config.toml
translate = 0.12
color_jitter = 0.2
encoder_kernel_size = 5
encoder_widths = [16, 32, 64]
fusion_encoder_width = 256
fusion_encoder_fused_qkv = true
fusion_encoder_bias = "all"
optimizer = "normuon"
muon_scale = "original"
weight_decay = 0.01
Rows from block 9 of the image encoder, named by matrix and row number. Rows with one number belong to one channel. Each number is 500 + 25 x the weight over its row's rms, rounded and kept within 0 to 999. All counts start at 0. Numbers have three digits each. After the name is the row's rms in percent of the matrix's.
# convs0: expand pointwise conv (encoder.blocks.9.convs.0.weight, 256x64x1x1), inputs 0-63
# convs1: depthwise 5x5 conv (encoder.blocks.9.convs.1.weight, 256x1x5x5, trained with AdamW), a 5x5 kernel
# convs2: project pointwise conv (encoder.blocks.9.convs.2.weight, 64x256x1x1, transposed), outputs 0-63
convs0.134 093:511491528505498509488521501531483489506464512516465469512478466484505511493487496460484451495520567559479499516505528541482519489493489539503501475502486523502520474458492475473492535450554501
convs0.135 095:537480509518497491455522496471519520534490465520490489487471526494538523537518503468521530500504480539494472506501504524490531519486473472532536491519500433520535523470506565485495467502497515
convs0.136 094:548452469525514491501482500511516521515489556522513475527497478479504494491479506491464483512553478460440495524492536503487468455484463517519500484483513513506549537501512490493475486534516510
convs0.137 102:499470477507474559532484503532489517492484558517513463553506527523535493506503519475489485531514515472505458477505470521532475499522532511523497455476495561502499511497487536527480494505492522
convs0.138 094:510548494495505483520489536509541488507560495541505516481455496488487506467506502530533540506520486487494520523518518492514488486471465553546504466473542475464473505541506470506512500478473497
convs0.139 090:500502463471522511493544489527541539486478484489518463472474528499487484473530503477495449513455503473503492436482518519539484511496522481502472512483485521507495519470478497488552465508527461
convs0.140 115:548486528527481501505533518513505551503474493496506508520475474469482543501539508528433494481515468529524467531521456469483478526519498459537490489498530489498500486484519542505496499480496535
convs0.141 102:482490508510546483465515485474514516514509490490540518533470534507439495478484508505506499521478495526510452500450509474514497482481489499498557513536481513532525497482520503494455520516494427
convs0.142 103:549528512540500541506499474528494485531551498494541483471497537508443470485507483467546491547506500456488537519496504492511541521497500523496507487546454490486507468508489481496505519497502506
convs0.143 111:536474496530543485495510490505484486519482521501463471501531509528500497488491527526544453469474538518485492520481530513503516553499449520498489504528484500462512481486521542527491548518552502
convs0.144 096:489500504496486483468465476539480494495496511526481532487478486468462503466520461480496486476528490495538544476512464455578535473481473471494530505475472486493504452524486503498505494519515491
convs0.145 107:493516474503509504519466458507529512498466545565498480540513483506532525500504528540523491494491505479486489523498464476515501492489520501497480542443504493464510536453486460535508521482510538
convs0.146 092:507491530519491487478538495486498460517479466514495473486498528500456538538499532526522497528523462559482454517488535481488495490474479489533545501518506498517493516485536554520523494479457507
convs0.147 093:526509507527499497497496462521510527570509536549539488535509468495509509506527537502491535537516494481492518479494489464503508477472502505475493544497512476488482477459512498566550519506515504
convs0.148 096:539516526502521498542514495457514540464529496537500512510480500501517513500476516475523501521502511483502508486505499492439499562515484530552533512473550517496539514504523524509450518513468514
convs0.149 104:510513533517488512521521523484483461524470477499510489501492519514478495553486507472479493552481513500500506545465553472537497497491489487464503476473500488450469504483553511498510489442534530
convs0.150 103:506503494480499496551490533537494519467510492478494514528492497512496498464494506519508525462526507450449468498473488451513545514533518539526496534528458489536508488489496499478546482531507539
convs0.151 084:510528528525484494498487478512470478549545498541491476474505519485486512494493483513530479498496503520517483456499494470459475451539471487473552424495493503486496482494506521468518474539491492
convs0.152 103:494491535513529547475484519514537476473487499555520510503517493483525487473496498428487528513482468522466499461510513468476495506479515463481476478510518500463543537494539513478481493510462493
convs0.153 103:523493451475498475496527501458482520447471485522528476504495559476461537501504492514501500495497486492502506437465491510508506430503496509483467467529494469465499499515497481494504535516473513
convs0.154 095:530492507493497509539534495497475520517506502505459521480503506435485461470482508453516485528530471507492506516535478510494532490484470499507484501484481513455518480480543527564470480497540537
convs0.155 113:536520464486555527491499488466497468511534475531518509525538507528473497523503496495474526509492546473491499507476490506466506491496500524505462507490474541497535461485483481507536558485444483
convs0.156 106:484506492496544484487515481488489466460481471488504498506514533528552504505501524578512506502496442468507514497495495522494510454528497465524495507545465490472495472507456504472469524516500470
convs0.157 089:546491516471482461539499496483506505523505467462473492518546499473485486551492496497514531512497497497494482493474515453481507507538496495528529492539536499437537492497514529498531457525512537
convs0.158 094:471508516539521501485507492514513506510486535500462473507514494463476485473476488536481495529471482477517493495516530474458501485508483506484496495510554488476532495549508530496526456494531412
convs0.159 112:514485539521502518503491536480518506506514524514512493508522523493502513467505570497434514498500521524485488486520514503474514444475502484500470467438535507515504479482478528521511528558482524
convs0.160 093:490507504533572504498480470503504501522523446505508512531523498541528485515481498495471478516503483525509481492494438478482455467555452521475454506526477499495520490515512490496479510512475518
convs0.161 100:532497521502527548509517474481517507464458485496481493535486521468485497494510506499509475489538500479476515502463502496451528475477549529498484519504488465521515465526492455495473493524421493
convs0.162 103:496503522511521525510462554501501479491529524480457503539488498462496531554491460503508467524518489474447496514485480465518506502453516506515517489487516452507510457490539530503467521505518527
convs0.163 089:503487518549550527507561506444502530492475523508516501511498483501490474506509486486459476526469464487494467500506503470479501528462484490453474484504500549511486503502494477464548505526462491
convs0.164 106:460487519490469477488525506492538508510468493501479473508459498502509509522503496494511521478544507521483471539511498497489483516452488489462576535496483501484495537561504511543490500535456512
convs0.165 098:508500492516522482472481523476506546519496510496482545507538482480494477467520499503424478521498529533502539522537453525454508525514471501531469543490507493490476490507474507526503494460485525
convs0.166 108:497509476559498459504467475468524532518480524455514477495494514486464505452524517537476505494501465547519488528508523505480526542470487505495503516481516485473524493498495508510509457503434521
convs0.167 105:510482479489480504465495476526499519476509532546514513580498490472498497501497521516545489543510474534478507492494467497557523475522511499537483488462511563516535524507481482513498478500501511
convs0.168 103:484545502507474517485499498478487516531458486448508466515490496507468491482472503458490448504478493524476535503516484475517475518502511490495485519512520550503469538477467499440494468513453535
convs0.169 094:485508528509495484512489517523474515473470502525486492536502485494511479503459536552492519469498467463577478489525514494484459503483476499515478469532549494485489519492457461526520477488468504
convs0.170 115:531486464531534517481486489541542560524498501504497471510549505556509499501462479501496520450524478495489543507479468483485499504513520467444497511503484502491507489499534500538526527510503528
convs0.171 098:494539476462540505513515486478487506450466440507531491527492493531502521464527551505521487531506448511471505482516525510484510481460485496510549490495482481470457476498511481478478526499516484
convs0.172 097:529506467504460497515545539484495479536462493478500481464491520498476512482529559503477496509493511512496471504529508464477523481540498492498524465537515490528521484494499572499535513535467510
convs0.173 108:501485527531510515487516448528519458514516476510511505468507501483552457538455497514474492504513461532488481532480456543459488511492488512485495512526496500493547506510474505545522503513449488
convs0.174 092:556497488483496502476504513489490505501452471468511529477490476495513490518516522537481501540519487539490497521503484466470538526476513454522519522501521472561486448501502501483543482510479545
convs0.175 095:517530473497477509541480470462453501511522472514462539497460530498498556493435481495505521495512503470496494472475472513485507493504501510500536476511488504522493444459526480476499457506523511
convs0.176 108:507481528525526512476502447474497502547503499519473469468494457482495480489470523507499531444522511541511473472561520489539508500501553496491486509504492517534530474497516489451510516498518513
convs0.177 090:521504476511540502440484538433524477522501523501510534517508490480488488530499490512482446541504485516554502486498507506514510468494494510516510487477489511497569505538507501515516473460526522
convs0.178 099:534522490516515504521506521514537488534549488513509482518502539489473495523552502449520493504514485493529473517467547522515542488488507544488490475436511495491462470524519468484494493503467523
convs0.179 098:466487536486496476501518498458491507520450484463536494556541474505523462481494465470487510514476442501552486524489524514502538507524496477501486486482500457521471473471519499503483480481512485
convs0.180 098:511513500441476472503507461466456509478520479495495489467466495517491538521493489532514492514493499481440482533470495493529523498488472494464517540452436499506515505499531496505501480475475465
convs0.181 107:516468479524504479471467543514488530494498533523500481485479494470497559494524476465480474478505524487525494501530484487518494458457441490514477536519468495477470501516536500496494494561481489
convs0.182 105:522494528562471509552515463496481500493476535506511518505498481501478505505479474467440485526526496494482465522489528471501478534455522513469495523484527490493512461488553495493465506509496541
convs0.183 104:495469459477503481526505513530531546499547491490503496539517526493526483466496545501494551509529489561488527475494520506532499462532484490537548495523489523484508534487502467496493524484476508
convs0.184 097:505517502484477501502510491459480484472487535462529458456482483501522511481502456484507521501510510505453477501478505512510497487487486530467491521471511483507519585525507494500453535529504444
convs0.185 098:553516509497508460479446509519529534487474481477434504483537475511541480489508518482504505493501561464494535495480512480476514520476475490463497451467479510478511513513524480480496497519501493
convs0.186 095:530517480441433536448498503504513463522508491499504488493493500526528502526502536498500511538509476528465529470505494493482526471504530549478477500470507464534500508479491494502480545512458491
convs0.187 108:465488481521487507528519490504536537478485518498530491492444518483476509509485486489484474471464508465503508541454478476479490500532498485571504538501503541491492480515531549496525482501474461
convs0.188 092:474468531469508486539493489497496487530473500495515486536499469496500461542521490512486494509497538471527515531503523442500508456497519453486512486519519546475498485468510558550525481491530502
convs0.189 102:505500495498495506461522531497485487549493456471497538534527547486481485525472478487495502458522521489495487481502489513562490512464467485552559458499483507519514478478531478478495497518520496
convs0.190 100:526517502497515444471505506458506531475523524473495476534506478529502452486480555488481498504526514534467496501509474497526495515501464462439494489563501509517487481483511470520504480539498490
convs0.191 100:526568529493469526535497525459532465502540504499490491496522548493496480482533466528509468509511464482497487543487478508481475509505482465530521513459521486491476470523533480506499478491461487
convs0.192 100:529473530535479526518482500516464534489511500522453534489518524508501509518522523459533526549496490507569504525484532545479507507467511493502518483499525537486539521508494522520454511488498526
convs0.193 098:508531525551542486469499476472510526520488497550490532517542500498450526478508468524447504518509486511471488534506463477484463514462471499497473498561500494497505489515523488521482477479498512
convs0.194 096:517458502488520502524508481488555537541484511503512527515477513491476500493462511507492460505526483481530509475485524447513462519480478533495510473483513462523480465507510501474468461475438473
convs0.195 105:527489488518525514508553500526470503477461486476480503471499486526531470430492503522512464481479472503458529477513487517520534497545472503493491561494513497493480466488540513501463494501529495
convs0.196 085:502530508528470561461505461477476536503547505504467513477462493486523518496477509495502494459504487511492491509546542441486548481507504533511522508502487500515492530474460501482523507541481506
convs0.197 111:513501488542545541491509500518496477505458526538453482477495468492498513509530514474527493478466547535466495504489519516506537515521456519476493478522467452504519472473499457477501531507522519
convs0.198 095:491489524496492509501487556504517517512494523485483506436490487458544511485518516492489505465512506516495460536519508499467542469507535474475503515500527452555503491504547523534480481504541520
convs0.199 102:524498555477517480482529506508493479532521471529512444515535498517473493452483469479442471479491524467501497494495497499512510484484478476479489512496519502491495485423474480538499519532471504
convs0.200 101:524482478493455509447484527495548531518486471474511536511504513532508484513511520494443511510433505519479489513512491486496539481507515468492486533499538458536485459499488538508511520479488516
convs0.201 094:510519533509490476554478524485450482515486512516473499505491515506527486482471493522479477528515521515517555495475504487525547490513487512508516546495493552481538468504481522484478478557517546
convs0.202 094:503529501468518523533506519495479501492501458515522481487522477473470499546462502506511482454506481456439533496488511507477545505498522560527513458497497521512515504497534512525506477526461531
convs0.203 095:527482475473479507519434517525484512515476441478493489503495492509500525469480494461550477498526502511526493503496494513527475481470479480463493510517503497486454551458526507517472465487495452
convs0.204 107:467545524487491477516516481473521476489525532547489512536451485447486546493501471505507498499501504449461518506492507514515517486517500504508520472491471514522545480487471445529544520502512509
convs0.205 102:473469499472527512517505460508474513524509491476489530491473449518511508523479517489454559429512493503519489498552508492539498479485539539480499509524489493521509437514509508496490496487518491
convs0.206 101:484500539521443524495496540501536496468509497481495484491505480518486499522545513475495528489481483486513473470498470497469520481498532535512476521488551502464515512459519523485529479468425512
convs0.207 104:475528518486532476496479493513491504477479483506534505531474501468479498496508431470518493515519493547477511471474487479539551492492533508517500482484502444522538459523452538525490491497507512
convs0.208 096:519534514501480485498550498472516522497534485498534465474520465505448484466472517503503522484489482511501480484510570506535466503549465514487514497514514479537493450490506467498496513494523454
convs0.209 103:513538494522503556479486537481484516492475480482513491519512485458528500492540501494482485483480465504516537526520497527505542485492547490444484511476457509559521519493484495471500539491479537
convs0.210 101:506519535508533475523500531481535496484517476492503479513481526509489518490522520528502476533482413480513507511490517537505559493489509529509543522455516505484482469500508470527445520480503499
convs0.211 091:519521447472570510491530483496508474483514469502525510514510511513458522524483496530527486494484488508498496488519523496537511458534533517492516506531515484524440470487519491487551519530466472
convs1.134 098:494496500496474517501486493511513488504470527530497506488523571569471492499
convs1.135 119:506510493491489511538498530497494464493465458536447458472523525508489517513
convs1.136 107:506475488485502483478518502564487466487513581485486510489518514497493496498
convs1.137 095:528507485451465499487483528557456473517527545509503495499502487499504484488
convs1.138 099:475463481463468495502486497504505514492476485517507476475469569520478463503
convs1.139 098:503466482486526472518521521473478531527527446496505523507515459466470495499
convs1.140 076:531511490495510513473542518482500493538517479491472450470455501514486480460
convs1.141 108:515486447475519467480517516489496518529511501480498503444449468492518517487
convs1.142 075:523492520500493486482492477484454445458493483536541514476473524515492490481
convs1.143 064:526511505507529515483506521506496470483477469495491496578531505505499534457
convs1.144 075:489486512467475512487455455454501519472520550487487489519500506475479473482
convs1.145 139:504507467463450492479506507540483469520528563498480507486525481500510483500
convs1.146 116:459474469482476494515519526512520481486480507537505482463454487532513524537
convs1.147 113:497509474468464475458531535552505469500546509515468487519508491497494493500
convs1.148 102:486501517552520526524501496507492452466472477482475500525497503539530491458
convs1.149 075:493463486527511506506501493495446510475497495505566532500476450481489483490
convs1.150 126:553504529555528509486497493504502486508483509521499498491498525574495478504
convs1.151 091:533494504534486485473503538523501488483540516531509504495469554541468486508
convs1.152 124:497498508481470487509526512533457467458481570508517493489519472502516489505
convs1.153 108:479520508498526478466484502499496478517537504538550475471508557518497477517
convs1.154 093:502459495507542514498531510536545481520500485514496460457532502508510483538
convs1.155 088:491500494467487496490511508479484466539506538471494428525510491474469507477
convs1.156 103:485483494497497485505501496527498471503491501524534489484503576562469502479
convs1.157 075:495518495473487483502490479493520498444476498481444510529490464485451471495
convs1.158 083:475478511528504467485488491437472457470457489485475467487508502502488514492
convs1.159 087:492509467500505525483492521490572488550510477522520552494503497496487478507
convs1.160 134:501468494500525473481467508487475473478442442492498469480521493525483503504
convs1.161 106:504513496521511523512488481473565486470509500513451503485443472498514480497
convs1.162 101:465487503470480513458462459487500449492512516465478496513477464482510509483
convs1.163 134:484503498499487479500484484460465501529511433465489540501490525510485495543
convs1.164 127:520480505493482522488488493502550505468538572549521484500512496497509501509
convs1.165 115:535516536529517513473484501506461464470480466505463487499474486521491482544
convs1.166 093:439452471482479500530522516518511543515511527527501479531506495509521516506
convs1.167 102:499523479464479485497496495498485478564551519493462520532527499477476489501
convs1.168 108:486490484485524492504524476470486536515436462480508510457479502512497514541
convs1.169 073:505488531505549498463466467510485471473489450478533515490463498484486487499
convs1.170 128:491488490460466460481519501547476460536547531483476504482489499498500509500
convs1.171 104:500511495494490478500472509464491572504524489481532532524475534537488500476
convs1.172 121:508498512501509494504458530483478505494506463481474455485442509486497453464
convs1.173 103:547525494553533491485494535518515478493526464507493476487454484499480487478
convs1.174 129:525491522522511508497498496508515495494480499541487473466472503511468439440
convs1.175 096:500479477509495481497474533466493490504555438488541514479480488488484471491
convs1.176 101:509499506459479485499471474488485503508479498503495508482512585552491490492
convs1.177 096:487487508511480443495548541523471511527486549517519503486531487491477509496
convs1.178 104:498473491464465508511496498513456483486484511532492493494504577526471500482
convs1.179 106:503482515497548475466443449489495515496462471498488502467500487503526517514
convs1.180 086:486495451458482505504525507511511516549511520480474460461474480492491490464
convs1.181 102:473472492514473450491520499582492468508484518480495491500506509507495494471
convs1.182 068:445495502504502467484474509490453458468522495464458493492464487505490494491
convs1.183 080:465484510499484496487499528565501500487536555507506450505519496489470489508
convs1.184 120:508496477479464488505517486488502514507540573492458496548497519500480480492
convs1.185 082:522522469466477504540457443472475506502471475478469495505486481505504499492
convs1.186 115:494501497494504487500514504502494459510519462490487510446489493571507525549
convs1.187 074:505507490490517457512501475519482477531487472482468522498471462446471461491
convs1.188 072:522501488466490462470464491477476474493460494477472479471490462479474465507
convs1.189 096:457448448504530475481500525508494517504503476468512490474474479502517519532
convs1.190 118:494504509484502514482492483510482523556536433484506541513458488480492495495
convs1.191 113:503486512494490491512484480497477480487503523526504482491490594536466499485
convs1.192 107:491496490497491479492451477478476511540534467473526527464504472460468499508
convs1.193 121:476481489510498496478501479459494458497504488484487484492471481544514539565
convs1.194 077:512464502496461486464485485494513503501436535518510515499483510510469454530
convs1.195 068:483477499516462482491494526498491458484488505474461467477551541521505518471
convs1.196 127:514531540506526484501487509479490512510446457512499523512518467480464458482
convs1.197 089:501519491477496492503484503500481490489479490510511481517494596544471484498
convs1.198 095:472504518487490498486500515484498517521512432494474472434483505495512530530
convs1.199 126:465460488490491496469534478552473498503522552498516520464481517491505518494
convs1.200 100:468527531499476504546518512496479486464489480484501452490531501527499543533
convs1.201 101:514474503486489494498474480553493497464556529503479520463490483517467465495
convs1.202 081:504490494504513482489514505474480496520507492493511467482456573544472462502
convs1.203 121:517505507513533458475482504485483493471489454505529565485470481483510477490
convs1.204 082:520487473502496495492485490491463454501569544508528503482527488492479470486
convs1.205 090:513475500511530507503494511488483495497476501508510468481480549577468481471
convs1.206 098:472493471490505469499494463475436534531508512469495509456495531489496505513
convs1.207 070:471494508482460505510489483483509544482551478474497524552461502478483486498
convs1.208 119:503498500520504479512493543467498446434474458501499477473491498486485506495
convs1.209 105:458483511495531519499475522482569506477471490517461472478475493499516503522
convs1.210 103:511475511495474517492486490504489495499496520523491485489519586542457498478
convs1.211 110:487484499471476493540464487527510494447515526501480477495504527473490519443
convs2.134 136:502461471498486473509500533493556506480507462461529528503534484493528469458536503497509464508485466461471486476528492510510518542508520488499526518483476471528446515499471479541484466511508492
convs2.135 125:509457486493497515526546516491505530451526520504501436512515511480520533541500490517479523450511475497462489511508514499481543506472449493455498517464507493503496535505526485518504477548490479
convs2.136 104:541483460491533474456473525493473454467524501477505497539464527485487496504525524503470450488517465501473513514456494523494481458484514491485492501470509533515551536509467498511520461505498500
convs2.137 063:506504475528503504466501503499497482499448474498534450492516498514495468492492505475503496454534485493467526517508469497516522558522528508467556509482530558503532539515477487472470518507469493
convs2.138 062:521503502478496530513504450503483470494534477493476490505509523502447532475481505493477471543514538493504532528522514463473475448461515491490446493514495473496512500474461541457492491467508518
convs2.139 091:485513509511491506504546491566506534459472520511486509497460493534497494494508518510527438482520485456518461535484501522557525513501535450503480521497511476515512503472509520502515499477521461
convs2.140 074:533512502489489486488534531504493512514494457516500540503509522514539508517520483548491533518486530547501472477526494502448472502441474507554464480497546505502503515493513458496476486522519532
convs2.141 073:523485516475513466536515477494495489500527530515494504421470522523517528502508499491519462501482488532496468494470466519518521529493510437482474571498504531483484517495493487521457489501523499
convs2.142 050:497505486501518533503458487515461514490492502503517523544491480473487542484498499475516496468531473419520512530520522508530469518452515526505509494485474475502505495514554510437488484497510530
convs2.143 068:488465506547534497524508504529506511487519470438489467522529502469538511527489478496521476485513503509490488508489475511465538485523502436479534532486503452487465466519507502540532502498525514
convs2.144 057:484477494550496466513460509508546525520514531517511483506462471449491502498502550518496453506490453522469510528481473495503516495521500547479515490447490473459465526485470496503501499500520483
convs2.145 179:471470465498501476472450449532514531507446466529491493459512495548526506509507520511532473480501524498457488518477474521521466511505502535514486514487524499486497547486524464516494507492522539
convs2.146 097:507449485500468516496521479504512487480516548480513437541507498487528509542504504548532481480477473520486484512522525522529523548468484499461523527484511483518505497531519482504517518539471463
convs2.147 135:485531518493487505498506492494488489541499481535526473505518515507485523489530553518559514522494486503520513533511476499505525495454495494536553499452466474473500516465497473546560503532498498
convs2.148 085:517479483573515501494456517515520522531499492449507506540473504526492464485499528506497539501507525509493474462516499551526499524471479534516516514512508460485488512506551472457520506489500532
convs2.149 060:487543465511501496532468501545482507540502532479546520495511501520444511520498494523481514480483482511533522528455569513529520472489498510501520455537477531509480528515515522505518485502496477
convs2.150 187:485541509489494559475434512515516485462506506496544481503471500530524504533500495501553502495489497499517467533534483534480485541501487497490467451496499513472518513487506486521449460483512486
convs2.151 067:460483516508494486469519486531459472507486435496489523553470455460541512494481491495492503462479482483503536503503507528501493518503544506474510474507458477538547495517493530519486511508463501
convs2.152 132:509499479510551520476539520529445515517530464480489488513505512474453494515529493476492498536545529458506501497510517520512536502520535529474517490490498496492481523470478524511483456438523489
convs2.153 101:480456505533476473540503515484483464500471490479481484499449514541479445466473504502532497456532492504505525504493514532523486512511525489469479560515496485491496474523542520539507479514497529
convs2.154 066:520482492558507523524518508472494442500501498489470513440515488478492504503525470529486513522479474519546494473477522466521481537488522481529485515510512519511490525480499473538475504497457560
convs2.155 067:494515493493494465492490518517499490501536467504498444508526475501501461502510553496474432504497534486451499503471477527473484500500502476535468492503469508482538467491488442534512543484510509
convs2.156 157:506488518520488502503484509492452515520489544502454503516468494539493465494482474511523497446510513528532497545497507505506526467486547522522514516474522527531494517532558512507542522509453478
convs2.157 045:504524505488511505424459468492494487503529502487506502471508570459529493501510507482482524529529501490501494505475509455522461513502437486508554519499503492506495483454496515501500456478502488
convs2.158 074:505496491518496520486476491499451511518502456501513500500535518531489505535457517512466493467475526480460528515521536530541529515474492474494548491529506554464504496516459509527483516506520550
convs2.159 110:484497540484458524523487522526517500510490524498555505471519502488491519487473584518475529462487486516460498482477481510522534499494494505481491440516481504520492487521528543508486513526513539
convs2.160 132:535486446466487466459468505491496512523505508513517483491470510490524515560462492540492487512542509543540495505505508470526553537494502481507497489502475510468502510508479544519506505553516487
convs2.161 094:526482508464462503524502495507538506533499478504497529451483514484519485468527537515465501555497508488492446500549441469521492533515505515516526451488495518515471536530509493484523503494506510
convs2.162 072:483491484546504491478488502498500495510503510496490446541531486516529482480501500509505468530537468518500536508404480499524479490533526500462529526512535543483492478528520503512490496519525481
convs2.163 145:475465513520469495485532482459486493486507530470505521480524479507515511501436520447548477510462471480448480505520488498525499494486504506472487523536548512486483469518492483477512470526473531
convs2.164 143:538506473546500488529509507541455492531498507485513486484508453529525519539484481511548476560479482495520498495495550483517490504533475498503493520546538494517509479463505515479490468512464476
convs2.165 090:509497559460485514510529513560506484504454489483493475467520531494527508478460547520499537528534474535491501505518536464496465496527472495490452525511513511507482491496529521528512501501486528
convs2.166 078:497432479514529521501504496547489517466494537493547484530511504513525534498479527509506520490506435554506508501519519511515529544495501543525468505492513471512498523526494499507512479494495444
convs2.167 116:528510451501506492490508527519481459521474515549478502443490478528525481503518550492524545491528501525440505521533506508505500504535506509519530476481510548537476512507515487472521501525512529
convs2.168 109:483530504510461497449530505547485502506481496505507538500494493508479507502470527511533473517451481539508495531503489499534490513487559483480446497482516492531505476509501441532508461509458518
convs2.169 055:490521485495465514484502478474537452510512465445522515466500507530477480541504541471484509506474535493542505496492476501494500503530503436502542524536476516517521494513455476500459499525511495
convs2.170 156:481528497550493506463505495531525553504495495478486469501526512511489498548513504459531494471539456512469466494488492479489459471520524474478517480474486489507475490523486525528487557533515533
convs2.171 129:479481476443539485510503490521496437479483506533510530443479486517473462497472502474496481529480508514511506517474490485527484514473519509485514464469463503471506530529528546501541481505470508
convs2.172 126:539532503495494455493536516440492511504490457493513530491523512486532479469504483514443511484454546506541500512482471457484466487494481505526477463504535530506527496499467473510502504492472514
convs2.173 118:508497531483448501545553531471460508547493517489502490450450493478515490481500523537507523498465481501483475475537501510499495478515473518523524486527540514534509528526491541469498484499507514
convs2.174 121:523530518525502530486519511455437512523495490473511508480531476491483519493486495503479478506481545485462486471489490514536483473549514463508508493526567499502556463489526501533485495516500523
convs2.175 101:497489473521478534495500496588495489525489476511468491558479501495502494474478497518522485516505501477476479492473532471462545535507516514471561508492469470540508504516480488482505471490519502
convs2.176 113:510512505487482488510478573513490504518481485483509519443560512463537471470520446500482498512471451489495523502514482482492472555529466470506487489497493486498484510477513461510480483505498525
convs2.177 094:468450459511473496499456527492501435479547507506519512514495526496490506491519454543500505467503508496493477497474506471491520463476504559509496462498503483497511532504443479500507526523532509
convs2.178 100:501495449479454485524486498516448497477522510499538478537538530501461505449492514521506496523507504477488492517539533516523486513475538487495462534486498482490485492538475463476466511477515544
convs2.179 066:492491474532496531487489497514503497499482510507482492463489519556475496516544493509474476500553463517467510467548496488475486483480482446514537477479487535469514494512475508460451487508462531
convs2.180 087:512449502472488454507493491461499524521460496480468504429498525565495513481494498498548518493518471496544506478496490523470486538537492463499511531496501494540482491482503495507469481514512481
convs2.181 092:492486498500497468480486483524455457471553493461541501524517539446524509496499470496476503535472503522485496552478518499511527489504534509480518504548464470480523514499488487541507476503466519
convs2.182 030:484454505482526517515480507497528506503496490473464452498477551490521524482466515578491513525534498478469500500505490500506474485489514521544526500515567505482509481480522487483462512469483476
convs2.183 083:491486553524468528482533535530449509525458492507525489534486485472491486503486517498495484511516507483495545530457497458496481524463514555455526470494494514481512512534467532512491501488473497
convs2.184 142:494525500478506462486501465501526472540418504489540524518510523504532502514468460473542512487518509510559449489497496509504501502516490518503501515537478540491500516520507545519477482503504531
convs2.185 066:491497518468525482439449535525470510520496505522454492552503513474545453515487508491517526508481499463478503463493459523482470508479488520483488513497474515542473475502521464475517494523506490
convs2.186 156:501488529505479498521511492482550522518516505509525475474474499488523461533529523519472549440463498509510474539505510513496512484455515544475553488507470468514488548513487498498482502481526471
convs2.187 040:481501505481570518501532513529503476508520489468485499503485520528492490482501545483529511510498540459480542476491508556485525490504467530565485475493548499463501502498460487489488487522485484
convs2.188 040:493511483512495527490489545518508464493499519495483518543474502467521487475479539489510510488453511511500482460507509521521452521478496516508559569498502475480529455522488476488508533518526457
convs2.189 049:481506526487514534550495479486509508529506509504516458499469521548497512526486468520508429510502495466474469524506529500470475517457518511491470479515487540484521483522545526533521540503506524
convs2.190 186:468518518512495449494516504494487518506495504493545484487480524529490459463488540496509493457498505516522522513518493499560499487513527464523534475554492502536470506461525479467441482502495521
convs2.191 144:489481487501512492494472475537461461543494474495489453512490499483494491472516484491493514462451480499514504506514534507490508550470524456495480503508514501503547506487548514469491583482490502
convs2.192 137:477497523510457499550464447529473475515539523495516492489480492526488511504510519469519509518505484506521550558499485521469505458529522492470480483521516546521481518508447499503488466475514502
convs2.193 164:505479464536544481512451535513454528502492485458537504539495486500507505471429513507484501515523496489484515503494452457500503536527475479504496508518524532479474463502545499495496512498510526
convs2.194 044:494464492490503474477526478466499507508474525515557517479469495488488473479489481474457481528495502509531517523501532467497502458538485493456488498484539508469489458465435520497465489491480525
convs2.195 050:539450523531528520483465516505475473480465518499539514490519519499531472540478509509504509497480441532526509492537489504508533516509469490496523510493528467465505528510535493487483444494529462
convs2.196 107:577488496496471512548476492487495544504505484495516520497498493510515493479465515543566474515514482522468470480474502545476536526503487514458520466476490505527480499514474506498485481499503459
convs2.197 136:483467487471482463518505467517494546455487516490517530487527482509532448484513503516531466508521479467517460462554498512495490510517523520508516487500502473477490505524487518554437472503504506
convs2.198 073:492522525481496508473513485498502469460525497539475484504521464497515451513538515492440513459503516497543520532505498486480494517465501527487505500521567513521478540488463457484505532490479517
convs2.199 107:484522514500508464558499492501468475516492518550524530572508514508487521489524514489510493530512505446505507506542497523517477474521542493454475542491473503517499507469505455520496532481512500
convs2.200 100:473436500504495486519530492503526491518488506544547482561451519477520515543507513501503507492510459502496497526510526542477499496475506495462453496472462493513466536502490495547509484491478482
convs2.201 124:500509492480514499453461482535521463486463453530508442520475488475481473492484502526498494490507492469545501538490470505492517497527564490502526482513501501516491530496497464463488463499449499
convs2.202 078:457481507462470536530496499493501503464481493455551442506467502501488514474474443504497486475524483530515495510510536513523420480526521507511477505483494487498517476484498510526525480488501508
convs2.203 123:514502497480513510475525484526533496469515484532464485540498475534490512432509455533472527514500541448488500469516549495484496485501506552516506466532473495520522487465505507524514509491488523
convs2.204 078:531511504495481493429466464539513477469485547514492475522479475456516532476541480499470495513468501547468533483512476479508459509519501497506530498510496486508470507508479495524554504518500481
convs2.205 119:463501525484479531508455567515513466504500454497529481485537518506526468489531467512509497511475448482510492501482485511466496531557529470527540500505489485512463510503531526504524498482499484
convs2.206 068:511514503535483506485496495537450468517494467515483534525568472500523525532474502462518494496513523467500536486491477511478510490497496540503435512515505518506531533526457494490477534495507461
convs2.207 068:570502530517516514489471500499567525507491540524540502511458540493500498503517552526505500550528499541494514541476513466542507529511491507502512527482494491501508489482514527500490501532479483
convs2.208 125:507468477522491534490473492540453501488493488485479524505533535493468528571474490546505493460490497497476523472477544502487509513505465499495521502497503512501502518498479502477494491548500579
convs2.209 100:482506490449536499513489507505529454493531499552522514510475479496489470486506468519481524516541517529453466504487490478493550470517515475488523469460487474466485485528513478551525508481504519
convs2.210 130:530471481516462509513483507491460511505497525509502485533480489542447504498477500489511497470476518531532493551513522497528489470481545481521470543474485454492471509531511502455501535474478540
convs2.211 110:516522496481440504545530509480515523487489485482448485468466490491512481480511536430548478536531516499488502474526501525489544491519529507511485501492480509508540507465517532509516492480481524